A small image classifier, trained from scratch: 2.83M parameters.
Rows from block 3 of a small image classifier, named by matrix and row number. Rows with one number within an expert belong to one neuron, the router's apart. Each number is 128 + 32 x the weight over its row's rms, rounded and kept within 0 to 255. All counts start at 0. Numbers have three digits each. After the name is the row's rms in percent of the matrix's.
After each expert's rows are labels from the 100 images, of 14976, where the router gives the expert most weight on average: "responds to" is what is common among them; "peak at" is the part of the image that holds the peak. Only what is clearly more common there than usual is listed. The data: renderings of 100 made-up gadgets, each built of a few solids, in any pose. In brackets: how many of the 100.
# router: router (model.blocks.3.mlp.router.weight, 64x128, trained with AdamW), inputs 86-127
# up: expert up (model.blocks.3.mlp.up, 64x32x128), inputs 86-127
# down: expert down (model.blocks.3.mlp.down, 64x128x32, transposed), outputs 86-127

# expert 46
router.46 102:125078075176125154066146133112196117131166185136113130131094101125098141088136108112153157121137139076118064133111158139115108
up.0 090:164126101154176104140093158172113127114139132116091135113157132091095120122118087167083114110191202119121111168168098073098149
down.0 096:080134160107114116121139149140162140136072072143112116114101135109167149101149162160101148090082121129099213180128134170135077
up.1 109:139115141154143053120118099099121152043118136117122133115091170053125165116123199124146079102135134093154143137098117095094074
down.1 116:122152162119122128118117133123168125138107077077188158146129156124136138143102108093056164128120150127125091186066186121114138
up.2 099:142182145141127109065117129163190130169124125171148077122119093175136151108107091153091147169193100120179125107140083136071095
down.2 091:140168137185149116103124155085141117120143139113137114152144138072155158122109118171107075185125130131140049050242189147156142
up.3 102:088125122124098140156122142082180136158143129168149112136116120096129130126074110101126141131182092100063101159066110136100141
down.3 100:160127110135116103044098146109123141133171134152147080106098146053134142121159151085153112131121100150116104029171158161169153
up.4 106:090168133124169096109091156113091117162196129127156142063186128151089171130135157113100094135162085144127130145158133046146158
down.4 107:139106123157115089126144138127131113069092112138115106168110111117120180123108162099169124144050149119112109163147121105179127
up.5 094:127139126084107103179158153182179126194130084094128136150097108146129093090125130108099133070144113199135118108155116207122146
down.5 086:137124162110173159177147129107114114129197133102104135139167154144134132098152120174140106207148131142134085092103100060148079
up.6 102:068127080189102092154118080170111119199165152087045089199136100103171123122177086126148099170109162119113122099102102133156090
down.6 101:112117065193121131039125112156100108141095164110180104130094177102145170083107119178123137075112081110130146157083160133099148
responds to: orange (79)
peak at: centre (47)

# expert 26
router.26 102:110149190130104061149092158111090093124095112097138149123149121134122167145122097112064174176156133124144157142162151073109125
up.0 100:132138121126193079171117114134103139099161137152133113150187167076105151139108134138074146180086069124141114141139152111138139
down.0 098:155103106128129116147127094148138062119131140125126116151174083115111167166113080132114157148125215085130196100144140146106143
up.1 093:105136199159159109132107175118120154078142099156145145123157058166153112142117145131130097144115117114111127049124154111123168
down.1 102:124124098086161114177131125120147096095142083080146166099059123182104096165135151079145107130174117176096096172143086062123099
up.2 094:148099184125092119104112193091165137100120171085134123021033144124124133156165121132167137123087084145143145187125157146093152
down.2 091:173110111141093126143161140133124081129190184160154129134114128091146156104093127113090147092184098114125148150140138138136156
up.3 103:104097099098069120108223020121061123091161173140116121110136093104105193096168155136170112108160116069051112133110107154148126
down.3 112:111090158146078105182141136152114107126126127113137176164126102147140090116148092133145128145135179128110065154111137112104130
up.4 108:135167114116100202138089156128154132160150149154162179096173143090111148136145118097134103126193144071159112110094093141180177
down.4 092:107135189152105129177089080126147075116159168107140122165068163065136129160104137113130128178126200136152084153165135106134138
up.5 101:168108153144138112110111088142181136136087154109105120106193162128141117107046176104114145101076162156131081084110158125162107
down.5 103:090171154097128118155165128114121130108187167094127135112120148143128131111177162171068149189171150109107203040127116135052112
up.6 094:087151130104071132136072089125201124076134130161164116070122158137157147121168219103129135112054089114163131134081068106121133
down.6 091:172126144139094086110186131138078103143106161108216147051092127124123160138107147084145119139202079161088138157092084076066134
responds to: blue (42); orange (34)
peak at: centre (38)

# expert 14
router.14 104:124136134162096047167085161177119166120117100108086096197166100177156144145104135158102142138167106175112096145170117162163095
up.0 102:145111148138080118148141102186066136117125135103091113184129114093129184117080163131116078090148116126083093181165133109132069
down.0 110:117114113155097148136088123133138107089152151138113176124186158145101161136180141158126137215154136084109121055122125088115112
up.1 103:149193124152174077106132138180079133156108121128120098117168142137106143132183111133106093147185084155216169057160115167125092
down.1 101:142113128142101122168107152121125160155083129133135134093147105213086152123117123080130116156153125157092135124111168080196106
up.2 090:122097120101159138173144109168104167148157164147110182149126117050124101104127198146126151147121166103128071072123164180140180
down.2 086:153103138117077129164128161103096118127102113135138144116129093171094067129170125110152137148144117129090102088162101133107077
up.3 081:114130118165164104156060121107104125163149115179150110148096135139136000128074161109124135113096159194172135069071064091148124
down.3 079:174179117068138135112106144143160083189069168190100099133047139124103131165152096181076127107201132096171101154130076168164131
up.4 106:173102138134138118110094096153103141115152150157098102102053164086148118115086151155097118146176066152198116161129118157122093
down.4 099:113092138158160120090140140131167116068147090185115111102140166119125136130129110171061099118141093127107139175103070113139076
up.5 087:204146137115136117095185168108173147157183148109127138100073132095178106100140107141125086152138102127107126105111181127128178
down.5 095:085068151112139145096175130126059117057114145131110147115152133132121140128105200167086102179116091166117133074140118125155121
up.6 093:161130152169136126133066138158227120199152137148090138099124124129140158120123107156111177104069109088120082113206167170083143
down.6 089:122137151067145131134115170117091153126111132133101114110119125135151067150098125152136130075098174137204196041080151204183135
responds to: brown (51); orange (25)
peak at: centre (33)

# expert 17
router.17 094:122174093138135128132038112117123129084123088115191085163196135129120181169062097099095118124114159060140121120109119066117178
up.0 100:074112160129118093167128118122136122095161139217135121087153186076103150086119112168082151206132139112103127140121100133165123
down.0 095:135154127092130150160091133088115147147115150122119143165148140144113089115161115098117134232127117106091165085094116072166124
up.1 106:198144120086133103101137140129133120181107124160133087147136141103095153140147097112071165080150123121187160140138101137079116
down.1 114:124157094130136118138067123145146159088149163146106138149117155166141166105124141154064085217154123119120202112149143133118110
up.2 109:137123118152156106151103144136041108103100130196140111062105150144128110110064175148097109134107149114116133083068121129105113
down.2 107:135139163105132135142159122128164113146158084115128168125127133095159091123177130122101114143164120123077117079155166140081090
up.3 085:163130096155153111114091123113194115173131152197138126123108097106179122132179082133095141093103107182185157108104119148157109
down.3 085:119091131019108129148130138099087130104083116120144113141121129164122092137130149089131083044129131126152131191122146134136141
up.4 110:063107097133145101132090143088103162062132089199079106155109143145122129120098144152087108170203081129185153175099092051158094
down.4 110:104123147125057128146134117175122109142102050106176147156162133134117222108084105109147131100132225138103097178111165115145159
up.5 095:207122167187135133072147098081111148175107076174121145087094124129151101106180189104078129083151100168114144147154133086137104
down.5 103:099099109091112126150170162139141118102149107177117095171142112255124089166108150155104128100120080154140137075109096149233098
up.6 094:157109115121141186138174083110128134136171204146071119151078139085137155148152127161155154139035135129091108144156127165137143
down.6 102:114195101170139132118110093132115132119110144170115142165138154214130143147121139153118106222116117138127124109060140135140125
responds to: red (39); orange (32)
peak at: centre (36)

# expert 31
router.31 099:163081088117109138133159144120194173088169145180177126126112177113099146091085157108173108140106091143087070072121074124168109
up.0 096:207113152149140110106136093116151137209145147148083077128172117137096144103174151137109152151077148176138056130187096122094103
down.0 097:123192151085090131060148139159108086117167094096209103081124142234121123141098090089079171191074140133105129151093136117097168
up.1 100:165129112109177147102196126109197179121118100123096120092067136135165072131136116131112074169052128101084079090108124135117113
down.1 108:075133129101195116114136145143080151100139139098138167121169110126148143126135090171107119229116055107184114081122135178052174
up.2 087:149128103101162169104139148106121134146115141097112098142235112190120094118134176139136109117148123175111112094096096104170109
down.2 095:119166136119142127170128118143059112157130081137095138135161130194102128111152080138090114197157115145160082108116155129162087
up.3 106:161123158125142109168100158068064139103167122129135098148090113150146104098045140136145114126126098147151157204106158146105174
down.3 098:135195095208095105111171142093154095145088126113119114145118089168122149160137091151102126202173039142141178197157107123151091
up.4 090:144130120156135127121133140125077149202159091164156124107151131093083152136143147171137173101119147136123113091231113115131102
down.4 089:076143101160107109141148143102110108081173110169118130154073129173112105151155162107145115047148136142176208189128057085170092
up.5 101:138135098126118083155109094104192149079155133102151135082118146107156118119112074104143157086122142084115125196132088143098099
down.5 098:155177144177120118062092122144151117104136080090136105103098140175173105129117136091094142123110114174127116111140137098103111
up.6 105:083149118157127133123068142124092124144129105142213100135159109180122099121156132109132134116104091168123124130125117127108140
down.6 096:125086143168123092082117142144125133091111136119141092094066130047129188125091161116113110129087115101162095149069083184134185
responds to: red (46)
peak at: centre (34)

# expert 40
router.40 081:027187154192107104164145129163112097059153129179149134121093122142113139078061103171092075139115135084046144111070085157092106
up.8 099:078156122146087119105099114093153127134214126138155108143125158155093049153076158127194087142203138130159125147108095131141072
down.8 096:116131089138105168104105145137138131169058107213102107102072133171128180126148142094096139101090076093119068121032139145190146
up.9 109:160158137113105164135143119131039113102153078151165156135089135105100159149152136132067106153153146113070144135137139121173079
down.9 123:119096157115080137177168119137133100096133127137136150133125141188122194098103148141138093205166186084077100057084110080129111
up.10 114:137123146175139209049085164116154144174131127108091144123215116123121143110103081099140120112161149078116104116074105122098133
down.10 119:176128130131111069145114151136141108120122142151151056116127133179135132102145119142089125124155109174135173137160138124145094
up.11 108:073138093117161140114156143107165125136143141116124166203059115132127055149162135136086150151072074088102101136093101149100111
down.11 101:155123143175138095119147111151145112105123141135137066098149093153133158101104129122193099204147104165123163137200175122116158
up.12 114:131128103157129109125062144174155147133150073158152155151177122164101121121103108110110078143169160110090178079111161126063126
down.12 112:112128128123186111138149138118126163108091099108119175148157146073119139083163130120139095221175126153088162150124146101122133
up.13 117:147130150126083093138120141126124119095132154191153122138032099190144201117161063142133179127116173123146089167134155098054165
down.13 120:123133089143071151079165117116132131165106141093159122174099123110127095140155134164197071095171126109113094165146101145227104
up.14 079:169134124091148125147102127137174141068199102163165130099156146077089100077108153145145144111072143110137168092086115125101091
down.14 074:171171180156156161107137139098141116179079110192152135086136075148135105127140118125103144053119083137160195088076109159130092
responds to: teal (47); red (31)
peak at: centre (36)

# expert 44
router.44 102:113157120231135134127073174112087116076153108140134052122114140157103113105070121137114073112111122089068138157118130110089137
up.0 074:178157116132129112104149190122200140130160107108117149123151094164140165125131166167103166159163112150132104152152158177204154
down.0 085:101134121148150120162097148149084116158134152143124147146145147099144175069098142155082165095089118083122145066114095187187163
up.1 094:178111147139125086117133066100104129182150150173156147148133125188133125134190195159090166138065116137097155072139155108206102
down.1 091:101144150174155129080151121066092100026084134121164126165140151204148082149148138107138146160141153175118076158111111039077098
up.2 097:099094121164162130112096080080132152168163188183117092172215137083142184121096150132146090150076174120096114123097173100121133
down.2 095:103107142137191144165111100108154145075125143148087144138156136162103125119119130119112092255128166143096092139087148122115103
up.3 113:047127095133142087144172102145157139047160112087127150144151138040138099126085121121122148089083158090107125183045157130087127
down.3 105:144113204154148124180093145143123142142094127140085130131170079105133079172075145134120131108177125154159151141166170129109108
up.4 099:171127138123132127135063110080154151191152186190066118097136121150119075127162126129135132142121144122097114127112144156159142
down.4 100:173168128073165075074136150120116145093152105067122142138104113181148104146142128149130166133109057147140124196150108129147083
up.5 105:076143129157097139118125137092064116117113130110065108150106148117157115106080062183133095159093090108159163133114139110055148
down.5 111:116111136118060146127164128121170088137111113142160089134133110093118159118086167145172119036126165180141164142097177154130094
up.6 112:129171134187153101162037132110094118167153118154086134134126139090127138114076086141092113109197106093120156151108110132141163
down.6 115:109132092103108087151129124112143084098086127166141074187099163122120166095129104169119153138137217116157147224143090133106144
responds to: red (63)
peak at: centre (32)

# expert 0
router.0 079:090170109122140113105108174120198161127121161130123140068120136122141107079191176137117106112132144145111100101093121168096091
up.0 110:205153130150162128122129121085131121213097153158162073210143158087101108139119049147141136111131124145182098067150111116155155
down.0 118:104125141171133129108055124108130137089096159105069157109113179130144142119163111141143138169144132122143165128129158098100107
up.1 095:179145185163084130099102109094136167136148142181117116120135137129080194159113202112105095122169113101105123137154110149215050
down.1 103:132101093079127147200123137134158104136102121158120131156107136086116098097115158138109097112146093088141119042089129147148114
up.2 113:090154076126152117073168134180167136141101121117133120117170127202093181090093152131129144113141108160101104091127113166035151
down.2 119:108149163127098126161169145166093124117117109137157084141216195148118189077123097172139152107173130141129131126096150145156102
up.3 105:137142146123154070174149100095201102136182137123089138178167165136131111103130075161137102126190103149167120143106101129121087
down.3 109:113084123135120130106137117145103136127169096157138098098085076096143143131140117096109149202159082146123087153099118100143123
up.4 099:120143159108181112118125109137067123088084108146144116064139139098118111115160165115072165055154131128141137187159102162145141
down.4 102:136191110151122157231115116092142149158113178102140127090112179104127127136100123106100163074055078067126207094108106127103156
up.5 097:154124151119135125136182143147191156156099145083136161106121151126170113117143145143157135019036173139085124112085170134086117
down.5 102:138137124094150093135183132158151195092144094102157116138186082189144082133138074135121146193137090167153139174199192087104155
up.6 099:123116152144123084132071144114111154106165094158130116103121132157138105092168185143104134150137118145115098120133085087188100
down.6 093:154168043111119161068117112133151099122166132112143158141074133158128100150075138109164160108151091104153107099121118125200204
responds to: orange (84)
peak at: centre (37)

# expert 7
router.7 093:121080175110128139175154174103085138100108148164061070162202140114135161170157129182158109111116181129148138145135138129191134
up.0 106:188119159117157059115194123176133155124121124049123106104116115241117140136140151133194127125131109143101074135130154158137101
down.0 105:157134110175092178175110159148098124131168119156143139108086150083100173137090149073105147134136113094088048089076102074222160
up.1 097:201085146128139128092163129167141144172143129119136130072201080109150186099098168097125169111101113136138122108098152144151110
down.1 100:157093179146094137188145141141111133141128127134154147115100113132130165096163147117136136135117128141133175023055147059113153
up.2 110:092162110120146121143066113109156159112136150173128091205135160037136160112140086140086111148052160093131144204112123133167113
down.2 113:112111145128190121130066110126153145106126171102091172119038145116132117168146157098143093195133092121157198113193122129124111
up.3 103:131135126143151113145119156102060141144090098148187089143090179101156173111177085158124165163047141072166153112172135154111167
down.3 095:089067122144092125149177114142210102121139145118120123093128121102116182137116173124108137095119108106166190091141132125126120
up.4 102:147092114132096089129171148148132110127124160165134138132167137139140122110098082162110136171190137104151119092115132151127151
down.4 111:130164096155050116133148162134149084107152108125155111092103163163128193141100092139070157139130163104116080198163132147123163
up.5 109:146168138168116140133208146177066158151106120084107079165117083107129104113120134112140070166111119137108121179119122116196128
down.5 107:158153103108104104119154118096142066122101158131148123095090108129154135131153106137072192155114128129085193114161136102043123
up.6 089:095101143109145076117156109121140115142109078149197132114116083174116112144132167090175194157098134170143107117105088152099127
down.6 092:150166157120114188033123173155113148095152092086156104128215092156161115120137127119120127065059081137139137156073171124129168
responds to: metallic (66); pink (63)
peak at: centre (39)

# expert 42
router.42 093:105123100132149121162136151146133102151197207157167096111087156140137121117104147142088120130150096153053133140088085125175097
up.0 109:130145121097095118169173134146173117082155143146133114138142121130133144123158151132156178101138167124183063178172115143182167
down.0 114:155178157147118189068123169134111167142192117131112128157123156199133113103149151187155085100171107140098109143167128137194079
up.1 092:150121163114200140088151157162214149084111103127107187040117156110150158121118124105151123147133136083082085051077118104126143
down.1 088:151132125154147119119149172141194109145124115137141151119117150142135133104107128117153125187097046157084125079116185105135134
up.2 090:142123090116133165178107119117137145129124118174182133209109129136121115116082180150122146085146163109154156104112068129088140
down.2 096:111086123201090138176181136188146093119165133178142180088076078125105076121157138138122173081087061142163182145028144156172087
up.3 108:132108104139104055149181170109177091112166166153104080150070186149132190129143147172105162155170134138179103125142113104177148
down.3 114:098180097171154130128132111099110110103101095158100135125095142085135192161132108153099115150101129095070107168211111096122178
up.4 096:079140151137097076152184164075060148121191170154133095098171154175142178114123171139118069103090128094056131137174139129101133
down.4 101:121134116106106113190153117117117129138128157077130170149107138133121202150166135140113144162109175069176177145061134101035098
up.5 089:087092135131136084164102061136119119090148143109120160134059131105093118120118198114117168079141106113086164125058051131170152
down.5 091:146097088097116115126174106112154110102152124146127102116106130111157070090118106115123130142106164200112078121120117137070124
up.6 099:056143163100103098151149133134087152195154141160122125089131153124167179102108143113105162117172125115123114118065107231106153
down.6 088:163061146112166141137140128073081129147114149144090112109111148065139178096099118100143148180071162090122114157080189134111112
responds to: white (33)
peak at: bottom left (27); middle right (27)

# expert 29
router.29 100:136163110100175115053109139114155107090094093093108136122090125171104109161111183097136090122173063161167176205113122112151099
up.0 111:135127125137084142142224142112091076069135147175136108187168131124104155118100120155124146089196120128132159149134077092179090
down.0 109:137110133174086126118131138112129141113175161157120134189113125034141170146141128142148062079161141132113121236157145109154135
up.1 104:133144130077157131082162081185175093170090106110130067145102139201127069134171140068119125041122144161064109127121078143144132
down.1 111:124139157154167082154130085126144124137102153111085166141149125211112071142123135112073125131076103113112135086086170125124066
up.2 098:173118180128048209108185114173096145145163121033143119111212082157172168138161126140173152076078113152161113103130141140151126
down.2 097:140062155107151190142134133087059145091141109099093161124128164131172173108171168128098133094131133100128131070066075071162094
up.3 085:164109114114171096096122116132100125073120129180128092131167175129103163146146139125097135119083040134171127114180187089141070
down.3 090:073187128097170082131093122133176093144138119093144137199138121118101184108180076099090154092160173125124086130139130129164099
up.4 097:117075118151174136107080127100151146060137154128110127146138154183160095103154130158102092121165166155101061087079138185148102
down.4 085:172151121107074103135135126148089127169124092157151119059190119095166160068168120137073140117155168082154160066132116162101140
up.5 101:117124130097172140207117125172068102178128106023129164131127141145114132143149103135069030107197128093140079124130092130118174
down.5 102:083129167105144112078105084098215119101100093151130144117151124086124164080156198122106112135103148132147102092172129157145090
up.6 107:109161059115099079162202101139137133140116117136121129176199133163163147122118110104192121181108181132133126138143124083141150
down.6 101:146091095114111153133132150069081151138088162170118105155100092170110116141179115103188124232152142136104157183133121127210114
responds to: yellow (49); orange (27)
peak at: centre (28)

# expert 1
router.1 077:115114121113127077088147146102177135178178172145182113105144135108147127114108089103083156104148147063119066125147126180074137
up.0 091:142144148152117067104136177164179158182113101126109153055191099136186156135164137090129093105111134122092089103080185103087165
down.0 088:171118136126144172170168080118155130195114192132136094083109142104127163117085078114109103144144162163145095115164162081135123
up.1 093:132103166094115175063180133079165095214176128134113151076090118168102059097146137155131091089166136177123109134134152129121122
down.1 090:112109099148143112148187150105097163082142100103166110141215175104113167130110129128185140108113151148133116085169124136174117
up.2 105:113098135149119093187200156150127123175152116164198138042178158126116099134159079150101121116176150116081116088115073129106123
down.2 096:122154119106137124154087152118132189097097158143152157066113127123119131125165122109064177132150130086140119160135114141127112
up.3 079:155134132145194091120117099128141140148148137204120129097060109143147083123099129131105191119136178141113108092144051118157164
down.3 086:145121126125098086118149159160084122140103166096132076142183139132119088113056140122159089177120109150121212215216117103063179
up.4 109:104115118101134108132170113136168122135174119131164128149128123123138054116224144125117158116222111164151168108114121134146060
down.4 102:098144144162130160180150113104097142123135135132104145092127185045144161114176126163115093137180116088128070153068152169139107
up.5 097:143126121109163101185114137123144145074099128148088101153255139115153125139108159150177113120147173123112070122127112116114187
down.5 091:118145170184148098079093155149180101134126127086151172133164132188158089171119096161111120140141075176150150077157159176113073
up.6 090:114141134141062150202112098135127108135100158142141165188054119063144102138089171143104137096099166069096119128059100116089173
down.6 087:141136120163164109101119143097111153127129134122116087127130137212120093115123135092190099129140152138076071127192118072143128
responds to: red (77)
peak at: centre (47)

# expert 57
router.57 095:150149104156142116156092072174132099126202150146095098155139121193138115145101104120142151117122134162120107166170100235167083
up.0 113:095097091140140163173080130156099142150156168140088151203172093095146131099187138158153142136083139117145111065139118107108138
down.0 117:146125107153122132027147101128130126133137166143124090114069103121119058149136141119140090228168165153162190100181103118074148
up.1 100:140109173114153096147060188101151141123168133143135126202127101138133127127117156148122110091098160107110100120070130169090134
down.1 085:106139122148154163114125162087140145119084145112122157185125158132089107173100092197120121165114080086124113118182173128133201
up.2 109:079117094138111138090134173142124125094127146153122077126144076132114190132115129148170118104116130130097136156144140138151105
down.2 113:163103127123135210156156085137098128179152158153116164093165148131118192133150146142113128157080162126070119092066154155137094
up.3 090:073122132108172125123234152130138158114107118081099181052109127125122150120126167147050132166143180104118132099142115131120081
down.3 099:157094101131120095186106088129129135150122177148136127143130112202077104160132108153195129113106123083189141071172158115128177
up.4 108:097097112142141133125151173194111137093207161146107138078140042046152169099105143128169109124086095112140069145092123127126107
down.4 105:181124177136121107129167168107119127090129128101175132117127140077160104102114167135078138216163103149113156142126191123083084
up.5 096:121140083113103109108189129142114140201126138137127118134135156074152124122151158136093160156236149185122123141126098141143121
down.5 102:176117125170117116147130118115133148125134132146153122060191147081126187132093064092075135157115098156128096106116149115174157
up.6 108:136127132193073099176161144045136095127154171197155119152122099141133115148076123114142167124089170106110103186118104127108132
down.6 100:084105097141141125187141142135187177134117137120087121144231097129144092111172084162178095078133146125102044181161101127133084
responds to: orange (63)
peak at: bottom left (27)

# expert 19
router.19 095:056103098108135119207095116114177143113150186146123142096107136174101128135108196101141111122086136119109068101145061174148137
up.8 100:153136150110120108107062098141182117196162115123147077147091148150147095129092045116117125083167108155099068105119108156137087
down.8 097:144133128124164150118100066157149145118098150102078131138158131112154108138105117102127120134104164137099190116133127126159121
up.9 105:129126129158150115161072137150106130117159110189143152213141104202123141103087092155124158061136136128131097155149127129103107
down.9 096:161137083139062135102122098187127084142144146125110136143105088074128162055121121122199127175135086130132121120085161112154132
up.10 097:086097154070098172143131173122113139134138172140109137118182115111120124134148103138162080138225129122106098156120211118106123
down.10 092:135157135105134151040104122076149172112138163106132166125156190147128168103164147113146114177158125130128078134156135116158086
up.11 105:132116109129165168189140139133129134122139200065102109117147115123127110125078131109116115149046138086094116090110101180087172
down.11 114:107199100105125076143134119158094114097108156172116115164148152121148116148066101126124120172187101163117115196191087145185110
up.12 085:134132056152147163102118148149108142137145121071145163151073186170116177139171095138088125150100134086142118151104115098160134
down.12 088:131178164134139135122145106154200119094119159088117147136177154123120131106150137148119119145112142148158063036121170142053098
up.13 092:163094153190142125134138125069152128104146128174117114105118141182151081099144215124069142166128157149071121126075147134190054
down.13 085:107133131123143170138114096157166096144162105136125135104090090190118036088113123096133123123135114189100164160149118123112115
up.14 105:124154158127112112162160159158127125158116100121080110118157117069137111115133094115139102068098190106058116210113148106164105
down.14 101:178087186125147126095119098140095140181131128087165147058065154062162070109127152144113153128146120164094135153178193147116124
responds to: red (85)
peak at: top right (32)

# expert 2
router.2 095:116109114174149155110071144103121146184130197148089058147172170086154136116140105148136147088097201128071096149082147163133102
up.0 116:161145124117101132107190192146117132131177141150121138107079121119122185134117145149096104112080177086160115075157153159113102
down.0 114:075159125118166136155117103148155136148182142140143113104149163169149157094125112105101125145110175122102096086143144164122132
up.1 113:144121159103149113123122083106147142199156162223140144111146165120129118146094134102116120091137145078160194118099123189101113
down.1 110:103120119159144138170114137159092117035120117133144156124178122156123149096140122203090103124087083071086106072137206135163145
up.2 103:115121106196156138078103088088171126114175084117142078123122128116093033105141087159086160140140124158118072152127141176103073
down.2 099:169136111130176161178086105159137166183134171136117174126165118117132124108063151149083099194116097091098173182126157126085123
up.3 089:141107126127112135136127154132208155165140138074096164111066161116141075140118177138104101170115082147096110107127123143132091
down.3 087:128130131089074111151186155153107118124157131115154088106113099058094115130127129103177120154162110140133147120142116064162106
up.4 093:123152181105146124134062149136125162143112098151158134134144154091145148098075157132099119110090188088137141144096158117126141
down.4 094:141094150111193156141131121109173091113133140132071158171180116185119035174100100140143107162090086105131156105134166174190129
up.5 096:119185144087170158079061151127140147121110121108140124097191149183075118130159172090133086149140124149131195089102123119127150
down.5 099:125128103122151127137122118162166136074064139115082149112096152164152189134167131081143109186090058142134104144121158143150156
up.6 072:094174166132129100160150142097162137128178085160138137168146108112108098111083157142029141108130150104115119072122057159148085
down.6 079:080219114064152140135144104094116139164094114177097092059126189104129144098049098096141076130107144130106077199100110146140078
responds to: metallic (64); red (36)
peak at: centre (41)